A small autoregressive pixel model, trained from scratch: 16-pixel images, activation gelu.
Rows from block 3, named by matrix and row number. Rows with one number belong to one neuron. Each number is 128 + 32 x the weight over its row's rms, rounded and kept within 0 to 255. All counts start at 0. Numbers have three digits each. After the name is the row's rms in percent of the matrix's.
# fc1: MLP up (model.blocks.3.mlp.fc1.weight, 1024x256), inputs 0-85
# fc2: MLP down (model.blocks.3.mlp.fc2.weight, 256x1024, transposed), outputs 0-85
fc1.775 106:152210116124170040103121132080126130150156125166090137149160052108171151108112096122149146124138159152186108170140089126087161155140108167144168165135188151149150164114161134097151173160125154132133158130151149124162105140107122154136138141079109101163018072
fc2.775 112:159145078161125091116091127127121106120115167162157156103190046055104101133128172089129159095143145142162076088089143150080141144162124072161135132154115100164093124073112084174154209130112104115138187136132103174161102149127100106114138174086213156098153076
fc1.776 084:155127120183128096070110153127138071163131154117147159095129070131195167145077146189154119114129130163124104125188081087114122134145134105109136136145086115167137133133123092154130102111198088138178108129099180082108101138092147115124130033171093064080147192
fc2.776 078:126156146106087127136071071076091111164121133077184167109131110137149080101122097163116200144131136076162100086148124132069105187120157119118166141169084062102132171125127110090148078143076149104148155191097128170153171142105118155048127122152100176119195131
fc1.777 086:138158114114093101142161099059110113122121098151107056147090108156165079149141141136130123170121157119054106123072151067110144147164220095060119164102169144137125152161195137108140138155113180115115079162066077130118035123151193135108085064096102127131168201
fc2.777 080:073120171170158165123098062147177133129155166077091121103134061111099107175110163101129163138107159121174117157055078131142118145152137098145111103115145155095150184078135101120086070114134082163090123155065181105110087125153149121111133100142055142150165104
fc1.778 100:155145104126129179144114157118150068103158131120113150148106179139205155117128131122118202111092134108159180130083149123112129090145106156165089168059169142077133060122126101154090188061126127120122112099116153098144184092136134089184147136126195109154238165
fc2.778 093:115084144125089082078132157135094173134084141116149119142133159141124082142135093135129152117146163118133081171135152117153098162092122111143166184146072136172101076103164085086092136133151128128171188169081060133130160103147138157121160099133177165161119141
fc1.779 110:096128149088132150049126101077063166161153152147133099130104152151108093160151121092114101151129148120109146113172129132102142113149171106135103119101108124147102155147168117172103168065153152109097153140113156122035134092128104122116171154075139145124180101
fc2.779 108:120101125104135174145058136124154215144115124117152130092139141117150110125144143127160133152113099124128119104094092115116136138112053137123132112127131072110130161191094133104064098148089135146124083178082106081101094137156118109132103072165118191075153124
fc1.780 109:156165126138121086177158136148125113059153132151172190073115114159138168105109092182096124164080084123117189164121156088154165061122157103122122140110137158079093165121171158141136116091158090099131125137138173131140084182125130116107156150116124133142114106
fc2.780 107:148127125105145164095141164121089138120198093108147069110143088087132113189079097147117133131101103177101114121154125140068081121180141098090164102154107117111177070166083105070128171109106101132114062142157130168132146082099119104125127132082124123078117102
fc1.781 107:084179118137122139158185123129134094106150105136068114093158120103176138098158140082139121139069075128126156101141143129105194035134132111130104136095119042071115171129100162202161133139126103062150099112137113194179129153149122079140087178157173158094116141
fc2.781 117:127183127187117141125162076088145118182114177093144064113082126091134124125140175125147125097091121151144092151124152131102100158137120142122137127087113059117124153191150116097133181142139095140121124102131134165163135182152133161100118125100109149164155155
fc1.782 101:112109115079171084112170111112146127146133142161087100068147096153137110067144113146101102132172101058131179152181105179086134112160110167129119162134098194146132182132117129093130138081155127070210097099115135165095127121079159180103079159140135114153079168
fc2.782 103:125092080126167116129112117110113172158118083148168154136088195121132108137157142136154128119154126135144150145162113090146095147141066137081131082096154084181121146054126077147147161158123135126125155074123202113109079168171103123114120100140189102107129123
fc1.783 105:119092061130143121132138153169110134128176072132090186140108096133185155176158104180082111091108144103137059127079174155149159126101110173145164080095106117154155143098102158152149197106149115154130101152116124108154060110139125115154136110172155116137063141
fc2.783 089:147101089212078084188104093193114129106079126128161128115125143149157072097109110113113105174090057097084189108158110080136139178149056132109156111086154082173137113135094144113076118095124126096132099037188104099107162164145085123083114105056092143142105108
fc1.784 079:057160110088188130097085158141151111159145100155115176106160119121130135167083113156130212145079093130106108113130120066138085099126198132110065110195158113163129134111098085196178138106110153106142153139097120129183151119093111084108122107181116132100125097
fc2.784 088:150128137065101100098139184161163120167119210127081134173141058127089112117175193129134168154133178095127099076107104174169144106156074100139105169174099120178167123101117104075122127113130132089124112097146186104118145116113132086135156119094154132151115141
fc1.785 109:160082108135178078159193149125164092101124134124104167151147115123144080128117109158094145177171181134047174189144163100171153087167139084157164160101185197129084079199147153152132105120146096135099018168106146169122101134131035121135057099137091090132165126
fc2.785 117:141116132132092172073138092134162191136108163104168136155118141121057131171158164131159136103159140124119129143125129144151143169147137100118160094114122143157086151168175139097110234101087174154086154148094137130077097126081111155075111114108108108092085168
fc1.786 103:169110139084200110100136133041055159128128161150115169104124137142093093136166109115179099170166153134128157148216112151153146139102123156104151116101184101096166129153150156147113139100147127127111151080106151085102100083106157118098064130111168092132101113
fc2.786 114:132105096162110102186061123101125087125094117168148119197173134134140097163192140120194129151122138106135142183110149138163108128169057084171128183119103111160117099105126052108141070117179156079114142119136138177113144118099108156110127083161165132139154125
fc1.787 106:143123150157123104105130132078122141143116117091168083084131072102157078165078166161153122110166131135125140139124109104146164147110141229148142112197142193128125144169129129179109108113165142109120150155136154137092148132134089111197152142113118076156112170
fc2.787 106:156126097122139103109120130096040129089160129125172117072107125145109116153179079096090062138159121109125118127152127109104159085166156066171099110116084046100091055114117146117155103100126155124125130126139118175166124125182112136148120137137157091177097136
fc1.788 093:089121125090138093137120165133137175161124085158084090117102149094146126136137075109151092164171123175117159112175142124136106147179131138132086095113105186138121039136131110103159103105118080130093101074114112109119093186121087061121113110119184073136118157
fc2.788 099:098179053186141166109076148052065142120120152119056129128117105084113168159140164138150141107111108122171124102098094152155166147139165152114174105179109100125160153068162167147157153162093066119106074137112127084099112156108159133159133125117102164070152106
fc1.789 119:117159151158148183161129115120096138080139101171152124157077194175161144127154109140064121160055097163105111136082104061058100125191134114162134167119140137104123121140081152110150145105104093131099140112123126124121149188153079097123031105107128091157074159
fc2.789 109:057083162155139099088138125113139083138134118165115166140103112153071124168112130181186131116129119092085135109162124173097131160098102103152155160154156121158128070146129136196181053182088116141104059074138059083129131133085161149104099112150145206117148117
fc1.790 109:076112139125129113125118182124156079163116126203126135163175132118099089134170110123090178052127081181098106137078145056092145143137184093100169080110136118101145090089088123106092161102123120120106167139104162147138090083178098111181106116171079116145148129
fc2.790 112:168131095110102125126138074142160072143116101086162126109119096116131142148139121103100110125187144149113144114137137094150159149109156153122140135108115101135133099145123130135117087109087127090157086163188137087173099096149154144067079136126154217132092134
fc1.791 076:150159161125125132139137175126189162070118136110131182102134135121094141103134106102144137138153179139132122136174130188187176133141087068141130173127158080144155127127155118049097180105146142163150145113075151036166074158149147098157111141126098114138137164
fc2.791 074:123140147206124177115137138086157090130158125135090230084133134130134167077110114169110136130136063134193103132118096168109129150157096121117117095099159136136151128153176157108213123131032147138129123110168162117154160116052085115093153157067134054121114076
fc1.792 082:109062101118165155107131097115138172133127097166155164067165138164072165155173163153120115065184095152142110060122126174122133142136109198113181181100154163110122085150186111083149167122090123124123114185110137143100128182121115098201165129130113096161140103
fc2.792 078:103092126123118144105154070126154175171103170110172087127166148162115131140132140107136110095067129166131120170180123169121068172162119183107101147195168132090110127135150126095115068150091122113157102123091125109087151168069145103110136114166140174166152138
fc1.793 096:126074067108113097160165115126078125155136102138104136123158137120181104140075145188154119148089185100195134143144111168109127118164163117136071102171125097156153123107151120096173183128120173116185184201169120151099148128191088174114147119093131107139102116
fc2.793 090:174158121154131198153093145053102120147091112098150096100118131134138132045129089146066104195124064151137163128146116096141082115102114088163200123133132150081133130081132096159103109081107101153099097136093124107150106131119140099157131103128124157142128144
fc1.794 099:103157130120140112096175148133151163098187123145104120180111069121125126097113139105130159168113124106160136143126107110155112112141160153080159139071102141125131084197157147152095177119166132156094096135157128167198116086105098082102100175148136153110117104
fc2.794 102:136136182083142179145159127129161155156087115176154103100135089217142153125157159128124131110104087148154116146104162153119110132116187153096134102156138159106146101125079101099097122122125149095078164195158115124129119076154092158178131155077181161111124098
fc1.795 115:164124131138166166146110153092154071099123129136120088138108094109183149137096114088134116118092171137168150047127108176147150081119100122133098110202087173118083101117141092154126125148143150077142088106157112109140169117110176150151124156090154119123111102
fc2.795 107:157166125087117120126086112084134060186154182089099110133148100156117126110175162114121103105201079154076107104083153128098104099205142077169115171086120095106122111162172145163098113070106124106144142121125110193047123080173146102120141108074146134238160129
fc1.796 100:146123154137132140133144147070126089191113155118168161095144091106111111103132100180120082074056154129152142153187099097171182117150152082091112099098151135065133179143121108150176150138131173146136088097174087111144123161155101157186120140127133148120078069
fc2.796 097:143142170091130137143152128066107150140098180071185162177074117152132144142117198145154172060161105142157114093104192123103034154194133117152093131153136087123148060147101109153192145148122121109160128140115112086140115126183155180175128138178125161079226081
fc1.797 121:127072158113153114150155101118142120149149121156086073140151152083160144098118105142126123117067177168108164124029109130128198173141120109084097109099135189122135075130113114087175082172086125114139117134197136096134124173160106127071171088147103076160087120
fc2.797 112:153144121092105117138093103126107101157130087035194130129103144184131118134133121091120141176144156083136137143172113132149120097158144076133079131102100133130173138126126122133111125140087147120108079161096156167154115180113072109163116120081099150131108108
fc1.798 096:115118050114128141089168093078138104089147111128186122161109151093131100156147086155119154092160127127176152105119099148099171059094185172126134136129111181164118118152137117160153140130130170098132174104107153078110111130127128089087103162166101105133093119
fc2.798 100:103154116140138102115152120200164114120137174080153114101214183115163079184133140090128079148129069140059141098125136119120128146145078122079140133148168083151176126126124142123064111153133114145131079186184103086109157113100073109099099087129134179139189148
fc1.799 086:126172069088126127101078166055118124143108144112188114147096121132144165149127163156084094166166109208097120124110072082114078111122144114102084147093177156100116103106150130091124212130155113099086160119118140189171131136119129190123110136199160119147123107
fc2.799 084:115167113136141104103132136109063089172087078148122167134182179157130061141148122102171090104068164126128109090178134154195106183102139100138182136098092031178084098160197184143091148147149186125105132141130150090199089146121099128131130087163138137107183143
fc1.800 103:147070121132174133127099150113107108160174138150085140171137111147102151117110115075136142100105103123063122050152092139145196195112117142178128133115110141116105107147158063110140150165067142176142195171093147140099145152167166183096134114198144120134158137
fc2.800 094:128137129137111166175170105153152126133101121088193154118104051103124130129107135162158132144144201121088094139153097144157088091172126056095129115124125182159168074075156086105083081130101144111130129088091177166166135113111098190119116116100174098143125123
fc1.801 106:092067067118114156107118042141144161123073124187135149163130127074075137152164103053105095127092177148144129114136089143105094118154091111163137143108146103096090107140184118164175095152119130144130117148116132130106168124100186117122107089112133143096105095
fc2.801 104:096126148136145108122152152071188113147104185146103098077180094158178070099148142106144151102131114083164180130090090203136172117164063089076167101146161110106097115100164145102119126130120131129077119164207106157089110143102157121145097088064109112112129076
fc1.802 087:158174134113158115118136120136205145187095172110114150175115134113106021135151092147127094131156131173092185131127111144165170141154183164131137114098115172130134110133140132165182093117171099153138171136169111192131168126122045061138192154082165136188131139
fc2.802 089:142122118164170096120102112154136157132091089075155107103144097109129162083108153181127171081155185142127143108109142150079125142173140143088144089096152230092148096137154089155066121137082150099145123163131150125108145127166174152122152105114090144151146118
fc1.803 100:110165188086123133179129144162112138150099123126103108092092133174096075105118135137103049107156162129136107139110142158163178117191088136217139153129137195124111094145045091108078187154103091126078180111134179122106109204114177147091128162137118169128096114
fc2.803 100:107106078115191125132131084107119158154140147152105088160099113172166130124129145054148155129107105141112155109074162078097131092165088150155114103145091119142149123132117155178122054125113146128143105161060090139167124121146155152139087135080173113167140115
fc1.804 106:109100153075144105141094128100165114157127116169094116146102160119132143149146108160109091157153121101126148132180091137144093195151113154119129146196139154110143134092120144128148132124103059133118201150201084071124116119147102133173145070178198060138106177
fc2.804 110:113122178155079094138077154098128124145118032152129174105153132181108080149125129155136132119118118157181159094162059193109150172141139106119168094121155132124164112161113080099129092148175117088122119073170155086113201161063141090115115144110145172162130092
fc1.805 083:079106152119118194083103068121194121214072128093136095214141121076202158120142118161154099101120149103108169157162173090098142118145166033107071165161224130088131140147127087181119123140159138091193139133116164093129118125088119108117150098125111109124149190
fc2.805 083:182188191128092078138146124129112114102131116094171108145178098185139094151087112143071171176099158115095122138122111108080135124161107151126152089154077124106148137041142107142162158170151068121108184147141161178139099086197174150174107137117101127123103137
fc1.806 095:128131150173111074123129122115181115142122172160134149096187079122112093125149145204132122152163156127097191124147124112131137104113135151181108136149108110189073198146159138160132139119128118104117131064105147055050083145128159127133129105118126089123105111
fc2.806 091:126186092123117104096131102076109161101116125186119143104087157131113145085168146142144078168146084181154181104146083075177174178105202140077113054114123095213083159143139152111118107088140092077195100127114142069147126176149100150100110117110121175118164126
fc1.807 132:100134120141170131152126128109185161161078093158120091122092126122174113188107121181105164178129139138141102130116209061133160154110116132153102067108152082113115126191127110180118099118075105114129100161176133098101146135107189092110128104139142061156108106
fc2.807 134:103112121154132101152154121098184117146159153081136110116047100074176141156167158091133146159106073110070167130119129186121159057163097119088149105150095178112138080145142101116134175125088151159203052133118099149147149105114083121136150154183177088163161143
fc1.808 106:119090104153131121194178168114142154069143112147139098127178125115103100145116097142138122142092088140144114110039036105124135121128100179089105128167059153108125121132113141142084117155168222109106065123147150143075179114162169159187080137150193126124114193
fc2.808 104:143139094206095134127122124107130144097149128128135140177045124123125077105151168140145100076134131151144145119151153094131106127124125147169146129068162121104136131100054090160211145134161107161173144137064079086134092127101168124093138166133118120126107196
fc1.809 102:128113116148110170112125150080108129163049151151099166155160116133063123160107147109150131175136164169128167092071163097138135130163148118146169180132098160129143158158118177121137167096114130147098130129093132165117090092117120166111082177107117184133111136
fc2.809 099:057154155138102133077191119143174178110220136123126190134109112158168147129179084117119130117142060144158087131154140138112132105096062162114090089121066124146069130143128107084120095143144112177136162179162111152070126153131143123099079110167130086093150132
fc1.810 109:091112099160140173164119150086148122173179105110104129121160068167080135133140086114101120086066133117126135116137155107092149081160190067150108062065196171065095075133129058109141088071121094113072125113139093110129088124163124102162126142099092121137133143
fc2.810 111:134152085149088173177100093165131113137087144094106068097135080159144137155180142170131144120168185130137115143135108113072076125175106192128085108116106173152066187088152088149153090097067146082199082110150148100095114090077130108109076098095125129145088133